From a checkpoint of a small sound classifier.
Model: log mel input, norm batchnorm, widths [320].
Training: adamw at rate 0.0046, 5200 steps, held-out accuracy 100%.
Data: trained on short made-up English sentences, spoken by a formant synthesiser in many voices, 26041 training examples, 25.6 epochs.
Rows from block 9 of a small sound classifier, named by matrix and row number. Each number is 500 + 40 x the weight over its row's rms, rounded and kept within 0 to 999. All counts start at 0. Numbers have three digits each.
After each channel's rows are labels from the 100 clips, of 14976, where the channel reaches its highest value: "peak on" is the class under the peak. Only what is clearly more common there than usual is listed. The data: short made-up English sentences, spoken by a formant synthesiser in many voices. In brackets: how many of the 100, against the usual share in percent.
# c30: last pointwise conv (model.blocks.9.c3.0.weight, 320x320x1), inputs 214-319

c30.40:480525509493519530533496502527519474587598504513490490557502468509487484606480484481506520544478502601520613629484631493562490494513499510499499499499526474501506626610513500508489629498634497506504493500496483636492506497486488499496500494537494503487497626505493626494503487485508491510500508499488523504489589637514
peak on: /t/ (36 vs 3.3); /b/ (25 vs 0.8)

c30.140:518529521561537492497468480500506489489489503510519504500512527475570553491512516518491501488517498487487492478524484509478504501500493496513514511493486529501512477492513506506489488498490498493503499495514518491502502491518505505493502510478497502527487475511485478505492492511499516518508496499508500502506488488496
peak on: /ɛ/ (66 vs 2.3); /u/ (32 vs 1.5)

c30.224:488570539585578494505495470502510500507517501532453512513533563493606605506471547539512499501541494507522512516557503532510514497505523492486505512498494550504546500505552498494510513513512499517480503499521540508501484492539547521492502531507497491544498514500492506515491530505477535517507487504507531509515505515490
peak on: /ɛ/ (67 vs 2.3); /u/ (31 vs 1.5)

c30.309:493524510493506527526522511520526486570574510519492492558497477526496482588494487499509517561497498609527605606486617507565503499511497516511501507512556492508520610616518508506492610517625508503507504502504487620496501509487487499521504504554520501492513610504517622510503502498516504506498509498511544511500596613510
peak on: /t/ (37 vs 3.3); /b/ (25 vs 0.8)

c30.97:513527525485515565582492533560535499579535505540513491599485504495487488569502489494510517582501503568539589574492580501595515513517519503506508512501571499509536573569536514501502585517587522493510500506504492593505497515501496536522502512576523508498516594513508591515497538514528512516502498511509558555515575582513
peak on: /t/ (38 vs 3.3)

c30.121:526496518490504508509540590512506535504503533523493502511505537565498508505497504497524500499498500487498482486498483520495506505495531498503494495492493494511484488494491498513494485516493495492507504501501494496520509495490502533490499511494505506493489494506507493507499548496517493499507504494511492522499491491503
peak on: /ð/ (65 vs 0.6)

c30.275:505529521510528584636497531605520476572537492527500488579494494481514517555503518515497502585509515543536565581519576505570511513496515509507504505501584513500540569550522503517516569527573495502517514508501512571497513486509512532497500508582507511511496564502501570508503513509509523508505503510502551537498580567515
peak on: /ʃ/ (25 vs 0.7); /b/ (25 vs 0.8)

c30.139:479528478561535488492443449494482434488491433484504483487430506474580566491492549550513483488530495498485497494552493540482574497488505496496505468495483560501507495497520492505531496511490472500499472536567539500529488476560524503478486576489471503543481498490480489475501489466508579554501504495481487531460488489500
peak on: /ɛ/ (71 vs 2.3); /u/ (25 vs 1.5)

c30.51:485506511467511536545543499533494484566575517528480511556486488537471473584481467465473518550466502603527605592459594520572512494495512520526500511504545468506494595605506505524463589513599499496527500464512466604466518514459460491504507519554499517455505597497511604508517499499514516514509519509509541522487578600505
peak on: /t/ (37 vs 3.3); /b/ (25 vs 0.8)

c30.299:514539512578548493486491466494501508501492513522529506502519523489589581488523531531503497495526504487504487487537493507494505501494501509507514497495489539501521486492519500504508489505492494498508496507509527481513501501536515503495499510495502508534505483506505493508499496509491506508511510509505505498504496493492
peak on: /ɛ/ (67 vs 2.3); /u/ (31 vs 1.5)

c30.109:553536556468519536540505528531519495542562507558549480550524551491479484565544485474473501573481504589535580570465576526567531511510522520525509525508579471515536565573578507523484583523585515500528528481536486583479512495481487535519504522572518520476512585499522588531507529534494517528512537505509542530537565575502
peak on: /t/ (36 vs 3.3); /b/ (25 vs 0.8)

c30.180:517511526551516494496512505497499526485489517527534516494513533512553555491530529525513526498509501482499489487525483514489519506499515516514508520498503531499517482486524514503516480522475522492510519516519519481515512510524512520510514514492520504521518481504524483523519531517521519511514501517511499505522484480509
peak on: /ɛ/ (70 vs 2.3); /u/ (28 vs 1.5)

c30.75:505495497543513495496502519502502523486487511506524500489496511510543537495515524528518495496502488492484486483523484494496504494495511503487496506495496539492505489487503505495519481497483505500500495525512523484520489501529507497505494511505512498514516484501506488503499505503527509507494490503504492507487484478496
peak on: /ɛ/ (68 vs 2.3); /u/ (30 vs 1.5)

c30.307:484519519476509541545504512533528483599580518512489494570501477529486489617490480481503505556482496597530618625483632497581503492498505513500500509504548479501514624609524497501493615508620502501504502490492483627500509509486480522514498504556511498482510624502508625497500513503525493499505506499499543526490610624510
peak on: /t/ (36 vs 3.3); /ʃ/ (25 vs 0.7)

c30.223:506533531470516516510540517513500500543555526549497509535475512538466471557500458461486520551476506567551568553451564516546524507523507518531506506512553471510533562571541507521475564514564518492519505476523467567492515509463458509522505516557512524471528565509519572506513512514516508512503520506516555539502554557514
peak on: /t/ (35 vs 3.3); /b/ (26 vs 0.8)

c30.308:510496528512507515509474539505516501512506503528469510510533522478517511502467499504499491514500493502508497502525492521515500492498520499501500500506511503509496501498496484509511501528492496510506490516504501498498510495508508527481494495511500506500494499501491493502505527498532509507493511496496506531492497504506
peak on: /ð/ (58 vs 0.6)

c30.14:487529513495511534538519502534527487580573512520488488559502481530496488587478494494505517561496501614522628640483648514574507505509505521509510495510553487503513639628522514504507627507638518498511502500507496633500505515493490506513505512559509512490512632505506638502499501506517513503508500500516536518492608634511
peak on: /t/ (36 vs 3.3); /b/ (25 vs 0.8)

c30.128:522497515577498483488477553483511513494485494512536483482511524460568581488525566558523473486548487473501480474543472506485515498499525507496500527511498565492500475481522504496552480494479503502497522545512556473533506498572538535498502507493494498544501476507513486531503532520523501519503508503508488521511480479508
peak on: /ɛ/ (68 vs 2.3); /u/ (28 vs 1.5)

c30.20:530450533472470474478514545477532515468482506533505500470523555535463464466502467478519527473481493469475465453453455518465501495492519508518492516506463477501454467466440492507501457499468514488509524512502475458517504501467469499511498512464512511473509458505506466513504505508504501497511514501508472485520461467496
peak on: /ð/ (61 vs 0.6)

c30.186:501524518500508540541515515521533496574567519528505493558501491507490494598492488499500523551494510578521616606483615502565512511505522525514503512503551496511509616583517512503498604522616510504512517501509488621504508514490492525515496507544522502492519618500519610506494505506531508505511508505518526519503609611507
peak on: /t/ (36 vs 3.3); /b/ (25 vs 0.8)

c30.55:509496522496497516517506506517517505505509502514489496503521527512502494511482493493502505513498509500504506498494503511510497510492510507510497507509513493508512500497484507508504502503500501496509506497498499498505505504498490491508498493511505498496503500507504504507503484504490498502499510502509512506506503507502
peak on: /ð/ (59 vs 0.6)

c30.226:495522524499514549541501514537538489572549508529494487554483487518494496580497501501520507562495503572521607593498608507587509512510501507500499503503568501499525591585523505509506603514608512499509507520505505613509501507511501526510510501569506496500515615503513603503499509501518502502499501502509544516491594597508
peak on: /t/ (35 vs 3.3); /b/ (26 vs 0.8)

c30.217:477520505490513541546503504533527484587587506513471473575512473513482492609477486483499513551486493597512605621481629479558493495504501515502507484499535480504522619596518501499490607502627500501495490503492483624504504496478484500494492490539496509481494620505498609494506494489518501502506497499487525513480604630510
peak on: /t/ (36 vs 3.3); /b/ (25 vs 0.8)

c30.247:496474524433453553564529528576503516527507527520475477548463503529433430516485419434456520546443523515524521532428525500547513516500504517492510500481550427499504522515491525493443519484525517502498494443499424523461501508420431540524523507552515485425523520507515525499511539494519529501501494517523529520498533531505
peak on: /t/ (35 vs 3.3); /ʃ/ (27 vs 0.7)

c30.62:495531499471527531533507489539513480550567503516471506541487485528479468571473463465486521560471500605511610607468609495568500496507508517510495500506557467505523606601523501514473611507609506505505494477505461610491500508462462490504505503561510515471514598502507616492507491491510492500500506498507530522489580599515
peak on: /t/ (36 vs 3.3); /b/ (25 vs 0.8)

c30.194:519515510565527513498472473508496499492503504520532487500519524470567556493521535526503486500510498487508495491527488518499514506502500495498499506500497545493513495500511510501500492510495492501501501505515522487496506492537516515495503513504501491531489488504491495509496514503496519512504499503498495497503503491496
peak on: /ɛ/ (68 vs 2.3); /u/ (30 vs 1.5)

c30.4:502491529496494508512485510512509495504511505523487492503538532485498497504481490489495483505492497489505499501500499524499498490495514492507493508499508489507483497493474498510495491518491483510511505496501499498497509491497491517485490505506491505496486501503483501501501500502494500500502510503493506505506494495501
peak on: /ð/ (59 vs 0.6)

c30.170:497546520556569512512494452520499492526521513504484503521500527495557561518494536533531508514529490523521524531545524520512501493494469489497505481501508524502530524522523494495508520511528492513510482504514536531526498492534529509485503497507501513531481518505496519488501511488477493503501495487494527506489529519490
peak on: /ɛ/ (64 vs 2.3); /u/ (35 vs 1.5)

c30.214:528482535456487499502497560510511511506496504540505529506489542501464462502515454458497501503465491488501500491470497523498519489494543489514506524503493455511490503495486499517459498547503497508519526474520456499497508500460452558491492516494504504451499490508496494514499551519547519502505519496495503525516499490496
peak on: /ð/ (61 vs 0.6)

c30.167:512573526561558524515474467518504504527523503528490526534529536478578582517493526533501511510531503519538515515540520532517517509496509498509513509492513521509551520523549505497495515522515478501505511494524530524492506500533525511488506524517501505527497524505500512504501516506512521514523506501514540518509527514490
peak on: /ɛ/ (62 vs 2.3); /u/ (36 vs 1.5)

c30.300:498528528496525545563502516550535487576537511529509488579499499513501501575495499502505511575501495580544610600493610508598509503500497499505508499505572500508531598582530492498516607515609514512512505514495501618507496500509505528501503507583498508497505616497507612497493516508526503511498506500505556541497601601510
peak on: /t/ (36 vs 3.3); /b/ (25 vs 0.8)

c30.175:507550519490531548561503507550541462600601507517479502568508481499485495602482489480479499584470487614538618611486625517598505489485520483515487509492567479506517619625532492502476632520619483494505513485501475633475508492481464483476470507582479498480481619485478624509479484517507503503504509492493562525500609618491
peak on: /t/ (34 vs 3.3); /ʃ/ (27 vs 0.7)

c30.144:515546528574583478482485485470511511480491525524523522484516528487588578486513551543516510472533493484486485477547484518476515493514513496514509510510471554508508479484510505499527485506485500504505503530502539483520494510548530497500494509470500515537510489504497482500502489511512501505509512494513483465509486491496
peak on: /ɛ/ (62 vs 2.3); /u/ (36 vs 1.5)

c30.270:517484532504499493491453503487501500487495486529513507486520523444517500489526490489479498510489506507509497492482494529506523502494519512518510530502509491500501500492497507516476495514500504495522537474515491489477510494492484519501505522504509495485519497503505494530498507524514528534522516505515503491533499490499
peak on: /ɛ/ (68 vs 2.3); /u/ (32 vs 1.5)

c30.94:514509508544515492490510503499501505485493499504536486483494524522555544489526519519506498497503496485502479478516484486490500506499503491502512507502491527499516477481514500496501488503479506500503503513504518478519510494520503505503498503490508504510505486504499487504498502499510512500508503495499503499497482488494
peak on: /ɛ/ (68 vs 2.3); /u/ (30 vs 1.5)

c30.248:500506525502504516512480529511516494509504498510474495503528521488509512507474500505503493514495492506513497501505495514509504492491512498506495496496504499512512497499489488513509505524502490506505501509501498504498504489504497518483492495507491500501495496502493495504506511495508498503499508496489508523495499499503
peak on: /ð/ (59 vs 0.6)

c30.100:478514501492513533537482503536521469579610495511479488562528470498492490616477501499490504539500494613534625635495634483568498488496510504501509488503538504501510621617515487506496631501645483507499493500491491640487511489499491506493486490543489501495491625495491627492495494489507485499495499495483547503480603642506
peak on: /t/ (36 vs 3.3); /ʃ/ (25 vs 0.7)

c30.38:518518525567541521511463472519497497506514495534543504517512536460573563508522545543500486515524497511527512507539509519520504502493501494497506507494517554500522504502521497502520514517513485505495509506516530507505505491540518513490506508514504491543496514505495511520496511520499525507506504496504518523508507508492
peak on: /ɛ/ (67 vs 2.3); /u/ (31 vs 1.5)

c30.277:501534546521536558556492497552522506563567533539471511564527544480519518554494492496502524558501504566556558562494559546555530508504531501525513532507558497503549553559536514506497564522561510495521526499524492554490503514497504531498518519563519516506516567507509558524510523535517532523515522508527569559523552561497
peak on: /t/ (37 vs 3.3); /b/ (25 vs 0.8)

c30.190:473489515521500511516500513506505480507503515502491498504500491505522519501478520515488498498516522490493490498515492486494509519509486502516506490499501518518484496489484501518507498528496467500520490500519514494486514492514514541473520506503491499521472497512477495494518529491476519516509521516497482525488494496522
peak on: /ð/ (60 vs 0.6)

c30.239:539539541509513537545514547542544514551560506541532484542499519486501498566528496500491503592497495569559589581498585534597506497510534523517514533509602507506539583564552499517498573522582516509517529494505511586492507483500499541517509492607515523502514590504510582525501549529532516510506514510517558535531575582507
peak on: /t/ (35 vs 3.3); /b/ (26 vs 0.8)

c30.241:520474493539484492490500553496510530488490502504537493479484502524534538483522536524537500508513486490484490484518485495506497490487522500488495507496503544499490500495489499502542490486484532508493506545515526493550501519540502522532495520497520498508532497494535490499483517509563512505495497485492482516484500494486
peak on: /ɛ/ (71 vs 2.3); /u/ (26 vs 1.5)

c30.185:467513518485511595591494494584500500585589505515483513596473492514478476590477476491500521612485502616565619608480618500617504504502502502511497489500606474502523618615527501516488619507610507492518492492505480607502501515480475500501497496618507516488503612501503616505501504498524506498503508498498571542499614618507
peak on: /t/ (35 vs 3.3); /ʃ/ (27 vs 0.7)

c30.154:489492508484492499503571576498496583511504544515482495503500496587484482512478487487519535503495532503503514499476507514500506529502528521514511505503501478505485503505488521505501502490505543491509505506507489507521497511488490524542535505507541505486557503512548502506505525507535512499508518502525500512501509500517
peak on: /ð/ (64 vs 0.6)

c30.151:546540544631549470461468497480518506464468489541548518479546547473626623472524602590518499463573520466486461467597473523463531521503540502521501547497468590509524465476539506516544471523472519497512543535530588467526514508584560507520513530474524499592515463502519463532490500541515543523519509511512487490537467463486
peak on: /ɛ/ (67 vs 2.3); /u/ (29 vs 1.5)

c30.291:503527507484521561550513518558533503579552505523495500551499487508492486577495482482493504612487504594537601591485598502633510504495499518511504505508613492506532598592538501502500605515597508506508502498501487608495502498480487528500514500607503499478500599493508608507500523508517508506506502507504551538508608593503
peak on: /t/ (36 vs 3.3); /b/ (25 vs 0.8)

c30.153:484526518504511601602482521590526463592571489515476493602512489478510507603481512505494487572491490580537587591514602500583506491485518483512503510499571499513535593579522485506509582524594480507512494510502506587505510480504505515484488508587486518502481598499481587497497511503519505506497513499491551516491589592492
peak on: /t/ (35 vs 3.3); /ʃ/ (26 vs 0.7)

c30.141:505527507551536481480509475497496503484497512512503500503506519498557545496504513513499509488499498493496481488516490511477503504505492500508501498508487515502507484488512503507478481509482493490519489486514507482483497492507496498496509510480498503512501481504493481489510501498485512507517516511508500499497492496495
peak on: /ɛ/ (66 vs 2.3); /u/ (32 vs 1.5)

c30.132:503531517493504572573492527566524505555551488524522476569497499515502505548505506500498492633493505572560584574494583497619510516504490499497498506503641501507552570571551500505508577494585505506499506506495497585503500493502503525505505507634499499501501591505496574502496522504512517505503495514497554536505579576512
peak on: /t/ (38 vs 3.3)

c30.143:524525523567526486485490496500497507492488499517515505484504528484568571477513531527506509483514507487503473476516476494483508506504509499510514502488486538494523476483519501507505481503481509505511499503518515477513511498530514506514506498479499507527502478501504473505494500497508514504511507504508508496496484473485
peak on: /ɛ/ (68 vs 2.3); /u/ (30 vs 1.5)

c30.64:527472532487501489496503528486524497484505498532497493488527543503495494487492496486509508495490486483503491482495489527493503492502521515509497521509490482515481485480476494514512489509479498509509522516523487479522495501490497516518499509489507521487506483497508491509508495515506494495504510501498489495515489479503
peak on: /ð/ (60 vs 0.6)

c30.42:552524549482530551553450508561515476556561468549556530568491560442481477551549483468464472552479500561565561551468565529553524509491537510520505556494563482509538553565538491529477554540569499489536546460529482554444502475481477527492512527560508508473507556501496556548508532546493530523523514506508587520551566568495
peak on: /t/ (34 vs 3.3); /ʃ/ (28 vs 0.7)

c30.85:501508526489518572580500544569525503599578498526499493610494506508489496590506491502484497593494504598555621612498626514615503495505503499504503522498591500499519619603530496498492627519623501497505517499508500627491500499499485536507506494602508502497512620494501626513496532520526504499512497498498585528508609625501
peak on: /t/ (35 vs 3.3); /ʃ/ (26 vs 0.7)

c30.192:508527519469515545539521525533498497563573517542504493555486497519473464573500474464485511562483512589523594588462581495564493512509493515511505499497563471498526577583532501508494580506595507498502498493508478593496495497478475512513510505561515497471510593500504588497502519494513504498507504499502538543495580595515
peak on: /t/ (36 vs 3.3); /b/ (26 vs 0.8)

c30.98:509440509459444499491536581506494546501499511515481488495516523552453463502487478479518543502473516498497488483441487509490502519511530518497504521513497469506478498498461519501494488472498562496506514512496474496528507523473459515570521505497544496465568488510570494505498526502559490501504498501524483536508488494503
peak on: /ð/ (61 vs 0.6)

c30.19:523479534503492509508524561518510541514508510521486488508529530527499488504490490497528522500499506495499491489484490518501500509492530511518505508497495494500496488488480511508504486511489513493509519507515493487528509507498492524516509506494514518498521482508521486517496526509516503499509517498520497515506494497503
peak on: /ð/ (60 vs 0.6)

c30.312:486532513503521557566502504544526479598591504528486505579513472493498492605487489493495494576479488612535626634502627514600503501507510502499502502507557487504538624628530500504495626514629492505509502502507488627494501502489487514498495496574502500497493638499507635503506512510516501501504497498501561522500630627497
peak on: /t/ (34 vs 3.3); /ʃ/ (27 vs 0.7)

c30.311:528463561456479513504472540512537500514516518542485509511556563474467463508485447451480491508470496487516494487461488551511507489493521502503503512494514447511497499497463499514468492549497484510510521476510456486478510484457465550489495503504488523455480485497488492505500535510519512495506525496506513548520503493500
peak on: /ð/ (60 vs 0.6)

c30.115:491487515505500509508484521501510496507505506507479499502518508481505506501478498502489492506494499497496498495508494505499498495494504491505495494503502507505492492500486494501506496501493488505506498500504503491490507486500499504487495500504487505495491499502489500493499497489500495505498503501498500506487495499503
peak on: /ð/ (55 vs 0.6)

c30.86:503494521500499514505482512518508493506498492507486487506522514482506509505488499494490493497501494493490491493505492509499506501495505486506497497496502504508490488495489496509493496509494487501511501495506500487489505483493494499483492497500485501500487490500489488504501486510499508504501508489499493504495490495501
peak on: /ð/ (58 vs 0.6)

c30.34:524514521561518494491502509505503515483492501517525503497503524511563568491526538534520494501514507490491485488522482503489504495504517502514508506502501541507507491488518505510520480515483511508518515516511529482526508509530510511511507505489509504524511482501504490509495501515511510519519512499501494507495487485489
peak on: /ɛ/ (69 vs 2.3); /u/ (28 vs 1.5)

c30.182:491516533486533538538508534539494497543539517557486504537466514505473481535487481483490525557487509563524573566470573519568531511515513533523507497487551482511518563566526515525484573543575517497526499492518477563489511517481479523514522525560521512472518563498528571498508539499535530508520524521524540532488567562512
peak on: /t/ (35 vs 3.3); /b/ (26 vs 0.8)

c30.212:523517513552521501490512496497504506489489504517522498488509516509562555482520529529513496498520503482499482475520477501487504499494512502504503509499495536506514477491518510509508477500477502497502506514508524484511503505528518495511500517491498495525503484505508488498492502499516510511500511507496501505495489480499
peak on: /ɛ/ (69 vs 2.3); /u/ (29 vs 1.5)

c30.82:488521519492514543545497511538528487574568507526489491572497480504484493593488501499494518561501510586524616616491623495571501509512511523502509501498550492500526611593521514504507606512623508497505493504500495622498514512492494522511502513549505499491510613509512608501503510507524507505511498501510542524494603614515
peak on: /t/ (36 vs 3.3); /b/ (25 vs 0.8)

c30.196:527515513556518495486513510500502513481488501504533507488507516513558546491516519514505517496513507483489482478527480500488506507499510492508505508497487531497510488479515500502506483506484511498502508500514517476516496510511505515512507502498509507515504476503511489511502513512518512514509500507510485503503484478501
peak on: /ɛ/ (69 vs 2.3); /u/ (29 vs 1.5)

c30.53:512527518576534487482484458492491501486491508521528497498511517485580570479520536532495514481521504480487488473545474492478506502496499504519503509498476544496507482481521506507494477491479501510510496502517536485501501492526517497511505496474507503535499479504507487500503502513497512514512511506507493503508482477494
peak on: /ɛ/ (66 vs 2.3); /u/ (32 vs 1.5)

c30.215:550531516601517495492466514481531497495490482523552475485514530462601610485518629621542485485591497501484499494619493512494533496499513504496492532508489628498505486489525495498569494505486492516488539582524627491561489497620597487505505521490512498620507499498507491534498490533478531520501509494503480516538497495495
peak on: /ɛ/ (70 vs 2.3); /u/ (27 vs 1.5)

c30.203:497524515479508510515518494514523480542572508540482486534486486525482486555481463476493515548466517588521578582465589515553512514507508524508509510506545472507504582593508518505477580518592522506508497492516465584493498519474468488520504512545517506478520590502527593509510486498502509506503515508516523492497579582514
peak on: /t/ (35 vs 3.3); /b/ (26 vs 0.8)

c30.193:473526513492503558548501512539530486565547513522493481564495480504503497564492488491496510576493503577528591595491597498582491509514497508507500505502580487501517586572530509497510583498593501511506504500494493599500500498490489510503506495574500506496500600498508593496499510502511512499500503503507541505493592595517
peak on: /t/ (38 vs 3.3)

c30.243:510452531468473515508525587500516550498508525523490502504528529534470468500485482487537529510485505495498487493451483520508505510507544516512500518517496471504482489484478503508514494502485532484505507522510473498542501509485468532539502510498534496464545485503544499512504534510557496504516507500514494543504491491507
peak on: /ð/ (61 vs 0.6)

c30.123:486530506503527583576502529569524476542529509520476494573492494514505501547486491484497492611486507567538571562500584498603505510499486502516491498503607494506538584578533492507493574516578491510515500489496488570489518493492492528490506500599498504490492574500487575509506517500517497498509499498493546538506572564504
peak on: /t/ (38 vs 3.3); /b/ (25 vs 0.8)

c30.244:490513503507505513507476533506508499509508491512468501503513503474511507505466503506502487507498497496507497500511504508505503493499513490503494496496511509513506496497493497501504498504499493501498495511502499503500510483505503509491494503508496494500495495499500500493499504492510488501495498501498505514486506504500
peak on: /ð/ (55 vs 0.6)

c30.276:480520508500522544535508509527522500568561509515484483544506480521490501577478500490512507569493502615529623611499616493575495504511500511502504506502569488503526615612529511499502626508624510506504499494501496617507508506493484520513500495574504495492505628506507621497501497498518490506502505499506537513495610616513
peak on: /t/ (37 vs 3.3); /b/ (25 vs 0.8)

c30.188:508507513539519495496511521496500535481478519507527495487499523527550548485514527529519503490517502488492488477524477497492510504499516504489501497497497535507503482480512508506523484498479517501493504524505519487520498504525505516511506514491512491515523486501521483505500515500531511507496498494503495512500487482500
peak on: /ɛ/ (69 vs 2.3); /u/ (29 vs 1.5)

c30.261:480517509497511524526498492524525474578565500522492490550503474513488483579487493479509520549492503603528617619481623491559495502511497515510504495502543489496517622611515508507499624506634504500499502499500488630491505515480483494508504508553509510484512631503502618490496495494519500508510505503501533513495600630509
peak on: /t/ (36 vs 3.3); /b/ (25 vs 0.8)

c30.1:514510517552517495498496469491498490480480492516518498492497521494559546477511537528521496488510498490496483483533493505494519490502500497487504498488492531500514489481526504501507488505491493510487488508512527487510485505526520496509507513489485488522495480505509486497498500488495515505501491499488492515495489488501
peak on: /ɛ/ (69 vs 2.3); /u/ (29 vs 1.5)

c30.296:539490538495505526532501512531522484522522518537510492529531546515505497513505493495506483510502500499504506500498506525518503497499507490515496511500519495504481494503461488514514501502498480506519513507502502496507503484503509517474497508511497497501481507501474504510508511510476497497506513502491501500509510504506
peak on: /ð/ (60 vs 0.6)

c30.260:488493508491495517512501534515498514506504497510482487515508510497486484514474492490504497504494500499499503497487506514504497501502496504503493495511514488498498502501487494501497496499504508496499496501500496496496498502495493492507499503506503503493511496496502507499501500490494493487506500492503496511492502500514
peak on: /ð/ (60 vs 0.6)

c30.150:569538542473518568561519537568501530562567518545567512558493556503476460575569466462474507608477515588580598587466586525600527519508533507532498552514608472515567596597560525530486593529597528495525551474528476599477517507465476544534522504608532524470526600511538609537513578553507524524519535513526579607546579586504
peak on: /t/ (34 vs 3.3); /ʃ/ (27 vs 0.7)

c30.112:493533520558549487495494467488490500492495502511509504487493523490566561483491540524517506490525499492488484481531486508477508496508491494488501496494478535502513482488522506483514480498488490503493483512514530479513497494524513500500491501478490500523492477498494488481495494490500515503500476498496507499476481486498
peak on: /ɛ/ (67 vs 2.3); /u/ (31 vs 1.5)

c30.280:483443503454466500499566581502481581487502540506475483483498512585443458498472474484532571493487529499495502494444497505498506533509510527503507510526500475504482502502475539506516498479492568482501493526502481497550502551476471511577535506490565487467575506497584494506507519488556492491505496488533491517485501492526
peak on: /ð/ (65 vs 0.6)

c30.255:494521503501518557579508519560535471599614513514469504587545466475504492628469498494484493563495495613529624626505643501586495485483530503503500504501545495494518632616510496508494638511630487502504502500493490630486512490500499506487488498561493504500491635492491624509505496508507487496509500494497557522493616619499
peak on: /t/ (33 vs 3.3); /ʃ/ (28 vs 0.7)

c30.204:517538522563542501493497485497510503487489512512530499491514529479563560494523524529508509496525500491497485481521481495483498499509502499516504514496488539506505483482521507501510485506489495506521494507514524494508496496528520503500509501492506513522496481509497491509505506498509502508505514499504500499495479483500
peak on: /ɛ/ (68 vs 2.3); /u/ (30 vs 1.5)